config.yaml
model: "self-supervised image encoder"
image_size: 32
crop_scale_min: 0.4
method: "barlow_twins"
expert_mlp_ratio: 0.25
shared_expert: false
patch_size: [2, 2]
projector_hidden: 1024
residual_init: "none"
beta1: 0.9
gradient_centralization: true
max_steps: 8400
Rows from block 9 of a small self-supervised image encoder, named by matrix and row number. Rows with one number within an expert belong to one neuron, the router's apart. Each number is 200 + 40 x the weight over its row's rms, rounded and kept within 0 to 999. All counts start at 0.
Before each expert's rows are labels from the 100 images, of 14848, where the router gives the expert most weight on average: "top examples" is what is common among them. Only what is clearly more common there than usual is listed. The data: larger renderings of crowded toy scenes.
# router: router (model.blocks.9.mlp.router.weight, 8x256), inputs 0-85
# gate: expert gate (model.blocks.9.mlp.gate, 8x64x256), inputs 0-85
# up: expert up (model.blocks.9.mlp.up, 8x64x256), inputs 0-85
# down: expert down (model.blocks.9.mlp.down, 8x256x64, transposed), outputs 0-85

# expert 3
top examples: count: two
router.3,200,163,197,246,217,159,225,193,224,187,160,220,186,213,169,258,213,164,263,171,190,221,207,256,298,190,235,207,168,184,171,260,171,174,210,243,148,216,187,262,205,153,249,245,160,188,220,219,214,241,279,187,177,186,236,234,152,170,240,199,246,230,131,223,171,280,127,159,221,250,176,144,175,147,154,178,223,237,251,194,223,244,169,224,251,178
gate.0,200,221,247,161,156,134,210,170,113,215,202,203,203,206,196,200,243,220,197,153,223,148,179,161,258,215,194,129,204,151,198,161,245,211,199,241,148,216,273,203,315,207,163,155,180,199,307,169,174,202,237,262,196,246,108,212,183,200,205,170,192,192,204,199,138,115,193,214,70,155,209,261,203,195,205,205,198,210,202,196,217,198,197,254,205,193
up.0,204,221,208,167,201,181,196,200,211,242,187,274,200,173,137,224,254,201,185,152,198,196,186,184,217,187,227,212,152,158,142,195,169,171,216,210,180,183,205,229,194,200,216,294,181,241,281,237,199,202,266,276,194,202,184,220,163,174,206,199,200,249,201,142,194,201,201,182,183,198,147,267,188,144,194,188,195,214,202,230,209,226,186,279,228,222
down.0,121,167,214,341,209,210,205,199,330,219,181,146,199,210,189,204,196,203,200,220,197,239,207,292,192,171,176,200,199,193,219,218,45,237,204,227,213,200,226,204,182,223,189,102,214,212,242,210,206,201,155,207,141,199,200,257,212,136,200,202,197,180,144,178,246,171,208,105,206,207,202,211,191,199,122,206,287,172,207,196,295,216,183,182,209,158
gate.1,175,198,196,194,192,153,228,214,260,207,244,194,218,199,206,206,199,161,200,215,274,193,194,237,193,172,168,98,248,167,175,193,212,194,128,213,245,253,179,195,235,240,214,153,153,244,194,219,190,176,201,213,117,233,161,313,173,210,260,160,261,112,195,213,192,204,172,212,154,96,251,195,234,176,212,190,199,205,197,141,158,194,200,157,192,188
up.1,215,191,249,240,162,210,197,209,180,201,124,142,194,255,192,202,203,198,197,256,98,361,224,234,125,186,147,117,191,215,200,219,198,220,159,212,211,271,213,203,204,345,199,229,185,201,199,169,200,213,261,124,200,180,190,211,230,206,155,171,211,240,198,175,227,177,187,206,228,202,214,147,200,198,208,233,208,221,223,290,303,247,229,141,164,239
down.1,182,210,212,214,230,202,202,200,166,195,189,215,204,272,195,195,198,153,195,167,190,203,248,172,181,193,226,237,208,198,191,150,200,197,175,191,201,132,171,230,208,200,239,205,168,237,162,204,245,200,192,213,196,233,180,181,249,232,287,156,243,225,195,201,111,195,214,220,172,217,221,203,242,203,211,194,197,198,163,198,192,204,194,198,176,303

# expert 5
top examples: count: two
router.5,255,219,203,186,122,178,195,229,247,213,237,221,214,205,184,208,243,227,186,158,151,227,155,184,120,172,251,160,187,188,191,176,214,197,210,246,200,286,165,238,255,124,216,198,198,185,251,188,162,154,220,265,236,210,211,190,185,156,190,114,145,145,221,192,108,239,258,284,152,137,200,220,183,177,188,187,208,251,192,226,180,217,167,192,274,149
gate.0,231,286,147,201,198,219,203,202,121,267,198,291,248,169,205,191,272,178,126,170,180,180,187,194,123,153,192,188,214,148,153,101,227,204,192,252,201,141,210,199,253,133,247,197,210,236,256,165,194,197,167,195,136,266,179,153,136,230,172,169,195,166,235,204,201,176,261,253,141,146,204,202,190,106,200,201,201,169,200,195,187,185,142,199,271,84
up.0,195,132,182,238,197,255,210,243,231,166,177,77,142,250,208,188,162,314,246,183,182,228,204,219,218,252,124,242,194,267,235,238,189,197,221,168,202,305,200,188,176,166,202,206,165,137,141,254,200,88,252,211,269,198,296,207,222,116,230,234,181,208,195,201,184,207,181,200,318,200,196,186,201,239,204,198,196,253,180,197,200,216,207,259,198,241
down.0,222,218,199,142,263,196,185,189,180,141,200,215,224,195,229,121,202,202,168,155,204,206,217,197,219,234,199,226,204,203,279,178,219,210,197,202,153,202,205,192,200,172,167,199,161,188,197,213,205,192,185,213,210,220,269,211,200,208,233,199,189,226,239,173,192,197,219,162,201,163,205,204,253,188,229,235,69,231,192,110,215,141,199,122,204,233
gate.1,246,191,228,188,191,267,200,210,157,119,140,98,221,218,200,182,172,257,227,217,224,247,198,196,281,237,150,214,287,223,192,253,245,200,283,183,216,112,201,98,202,196,197,221,199,204,172,109,146,228,318,203,259,161,121,186,254,157,206,213,175,273,161,212,187,200,145,88,165,200,271,222,203,200,205,190,234,200,204,195,232,237,204,237,202,224
up.1,230,161,282,205,199,250,208,206,139,25,189,112,252,191,192,214,187,199,320,234,197,236,204,214,223,233,193,239,234,237,225,288,209,198,201,165,236,178,185,186,153,226,171,240,194,138,143,98,198,214,203,202,210,137,186,207,259,199,201,196,203,229,130,197,288,216,157,116,205,245,232,182,215,198,206,197,232,222,255,232,299,209,249,191,153,229
down.1,210,109,199,199,189,198,194,200,205,183,194,202,257,195,200,265,213,229,197,213,200,184,128,201,256,200,278,168,273,252,199,235,132,139,215,177,203,193,182,200,191,200,167,289,211,191,200,205,171,216,235,179,173,141,74,214,212,231,232,269,204,208,167,209,182,217,109,191,165,200,208,182,209,221,147,174,187,272,190,96,201,204,156,198,197,217

# expert 7
top examples: light from behind the scene; count: six; umbrella
router.7,156,201,155,168,301,188,196,206,179,137,206,249,211,252,199,215,220,108,240,240,187,190,209,257,217,264,203,263,210,216,161,239,191,149,170,167,288,131,154,174,190,247,214,247,185,151,142,244,202,202,187,185,181,199,198,187,229,261,201,208,184,272,200,159,227,204,165,216,247,253,278,197,173,205,216,252,185,214,193,155,173,153,227,223,156,255
gate.0,216,162,245,238,189,166,206,188,235,211,195,131,154,218,205,204,202,206,233,136,204,193,200,200,247,180,194,218,185,206,302,197,213,220,214,211,176,164,200,176,195,281,132,123,174,193,222,197,142,199,181,214,181,196,251,183,287,200,246,237,171,246,147,174,251,211,170,162,200,185,232,168,189,212,148,217,251,190,250,235,186,193,203,275,197,234
up.0,202,177,162,184,253,255,161,210,177,207,197,205,168,211,240,172,160,208,175,150,253,172,226,241,263,208,142,216,170,224,214,222,204,146,217,187,143,269,203,240,198,162,230,200,142,164,153,221,231,206,216,174,258,174,290,195,151,200,199,179,193,258,235,188,224,211,188,157,243,286,198,153,190,207,211,210,137,229,146,201,216,166,211,287,197,272
down.0,179,214,250,214,248,205,201,169,146,224,198,270,178,246,193,162,137,197,136,190,174,169,229,204,132,237,170,206,187,194,185,198,230,164,189,222,201,195,233,204,158,319,231,170,151,199,128,189,190,221,200,179,210,159,205,158,276,185,205,172,188,224,226,165,139,232,122,201,283,212,200,167,202,201,201,203,160,220,201,212,207,177,125,187,207,269
gate.1,271,204,198,213,191,211,211,297,202,188,199,183,157,213,230,171,191,178,199,188,155,208,220,217,173,90,200,243,135,210,236,199,130,168,246,199,175,160,192,166,210,197,173,216,202,160,198,199,223,176,206,215,345,187,349,203,150,216,255,163,188,198,178,213,190,299,224,178,241,200,208,192,257,200,236,135,175,171,126,205,230,198,145,191,221,175
up.1,199,165,224,186,194,145,192,167,192,210,231,220,216,126,170,175,205,205,119,210,213,184,196,173,210,254,241,115,220,199,168,135,290,203,155,220,198,317,239,234,189,122,201,195,143,252,236,170,155,203,200,177,197,229,163,236,212,140,200,156,227,148,198,177,200,187,188,236,167,89,200,258,183,191,180,196,216,242,202,220,203,189,275,201,181,211
down.1,154,190,254,157,176,205,214,199,200,194,167,208,201,226,177,220,190,117,228,201,210,252,336,195,38,196,171,196,226,269,163,200,167,175,219,212,187,96,271,151,200,235,238,186,205,244,172,328,157,193,184,116,243,176,185,201,189,199,212,194,107,213,164,193,115,200,194,162,254,167,212,200,201,151,202,281,183,256,216,235,199,202,201,200,210,224

# expert 1
top examples: count: six
router.1,158,176,155,227,171,239,178,236,195,269,193,116,161,176,210,155,156,236,167,207,196,249,201,221,197,172,90,80,243,246,258,176,253,189,195,258,128,196,244,147,193,216,120,207,216,251,188,203,168,216,213,170,178,230,219,217,202,205,249,197,226,162,257,244,249,170,138,179,211,143,127,203,242,193,221,188,117,165,143,164,192,180,205,179,232,197
gate.0,198,212,207,184,198,214,197,142,180,218,177,208,187,229,224,197,248,191,184,145,224,212,72,149,191,155,198,212,221,184,229,195,251,233,211,185,201,204,269,118,182,183,183,237,261,201,222,221,90,204,207,268,203,263,188,160,203,257,203,152,178,201,195,190,86,198,200,298,101,191,259,265,201,247,164,195,139,222,127,281,242,211,210,208,196,218
up.0,199,199,251,193,209,199,190,201,199,153,295,199,289,199,116,188,130,181,257,196,223,208,326,201,208,193,222,216,152,211,200,132,193,125,191,181,205,203,192,232,232,62,203,190,158,224,197,79,237,189,78,207,204,161,196,222,218,141,191,208,135,226,233,198,186,203,217,217,215,162,187,157,174,160,243,196,206,198,336,193,123,168,216,237,230,178
down.0,201,242,190,202,185,203,207,233,205,192,197,201,200,195,159,202,200,242,132,210,210,213,200,193,193,167,199,189,207,196,252,191,205,243,295,216,201,193,186,294,199,204,179,256,188,200,259,198,205,201,231,207,97,250,302,195,206,199,172,185,195,154,220,218,255,200,201,198,160,173,162,216,224,174,200,192,220,215,173,177,150,191,137,197,261,205
gate.1,199,193,168,193,234,133,213,169,228,199,181,204,238,206,255,267,228,200,191,276,185,224,171,241,209,218,217,171,184,174,176,249,209,220,186,210,239,249,203,241,230,201,227,149,188,137,188,192,200,185,181,266,140,197,226,193,217,202,188,187,242,176,155,192,240,189,181,252,210,226,226,162,144,175,127,210,233,192,227,207,237,195,228,189,252,191
up.1,193,204,255,198,162,129,204,196,269,197,236,193,221,198,148,264,203,209,276,251,213,135,197,195,273,268,272,213,200,200,234,200,192,141,190,166,165,240,120,220,181,195,134,207,242,193,221,201,96,228,184,276,205,139,202,227,311,179,215,182,215,212,166,177,220,266,208,184,239,185,143,222,203,199,68,204,198,257,199,205,183,174,210,249,207,221
down.1,268,224,201,278,217,126,212,165,199,200,149,200,246,182,221,201,214,190,202,207,161,219,202,249,159,196,283,199,318,142,179,213,217,225,173,200,210,193,229,183,211,194,157,245,139,276,202,117,199,299,201,218,222,220,200,210,139,213,197,200,226,330,199,190,229,190,216,149,118,233,274,273,155,171,174,198,147,155,205,203,162,275,200,199,194,158

# expert 4
top examples: light from behind the camera; count: six
router.4,222,177,201,231,243,210,195,183,175,239,180,255,192,149,195,273,206,135,195,234,87,171,274,205,196,143,248,202,220,177,165,217,127,230,166,196,230,176,226,168,225,282,187,164,252,275,209,199,236,254,237,178,133,205,134,222,195,288,236,197,258,247,213,161,199,149,219,131,256,200,154,261,172,154,253,197,237,142,192,159,196,225,183,146,146,234
gate.0,156,248,203,250,199,160,206,198,224,197,255,197,219,96,125,219,221,262,202,207,201,197,197,196,206,232,163,191,194,197,91,150,232,181,205,209,187,200,82,313,202,214,233,217,181,202,182,177,172,175,200,251,183,200,200,103,227,190,200,193,224,152,200,197,260,231,240,227,203,78,174,156,176,215,124,201,180,267,200,215,199,154,137,228,168,197
up.0,204,146,202,108,290,167,133,242,223,217,189,224,256,200,275,226,198,144,212,251,198,245,203,214,200,230,183,217,214,214,138,244,200,217,161,105,140,189,239,197,201,259,198,179,155,211,171,215,224,232,187,221,214,192,156,163,167,207,214,358,218,301,220,178,201,112,164,225,181,199,219,214,153,170,199,234,201,93,231,200,206,190,182,196,183,198
down.0,246,198,191,224,229,304,232,158,153,203,246,168,200,195,250,195,212,186,187,192,182,143,205,231,177,154,196,189,261,202,229,181,214,154,197,200,221,61,227,199,218,208,217,239,268,206,198,187,116,212,154,201,185,228,241,175,209,350,187,104,191,143,214,211,244,171,224,256,186,189,215,185,214,198,233,217,145,196,131,181,244,201,179,149,212,146
gate.1,209,138,208,198,197,221,192,220,173,155,204,140,244,212,210,176,131,203,285,270,292,199,202,236,232,222,152,116,298,197,183,237,196,201,194,178,197,195,158,211,207,202,208,167,174,198,124,158,282,196,200,158,171,208,120,233,134,190,202,242,219,203,195,256,308,209,146,204,180,242,272,123,204,202,209,159,202,192,322,183,192,185,196,164,192,185
up.1,204,239,235,182,196,202,178,199,173,162,341,208,222,209,168,181,153,202,193,202,217,189,211,218,209,183,239,225,224,170,237,139,306,190,206,244,191,157,195,194,247,186,201,159,191,199,212,123,200,200,193,225,125,248,141,197,154,124,197,208,178,197,234,249,145,201,200,234,125,194,210,229,181,198,300,154,248,186,291,182,162,209,278,201,203,72
down.1,196,208,259,216,227,202,204,203,201,207,143,271,173,203,199,187,201,171,200,220,166,211,201,237,176,201,189,248,157,203,204,132,236,239,128,199,182,204,231,146,195,232,203,194,187,219,203,287,226,200,146,196,204,198,200,175,231,206,206,200,195,193,219,130,236,153,148,219,230,201,253,197,188,376,78,199,121,139,198,221,203,171,160,79,250,176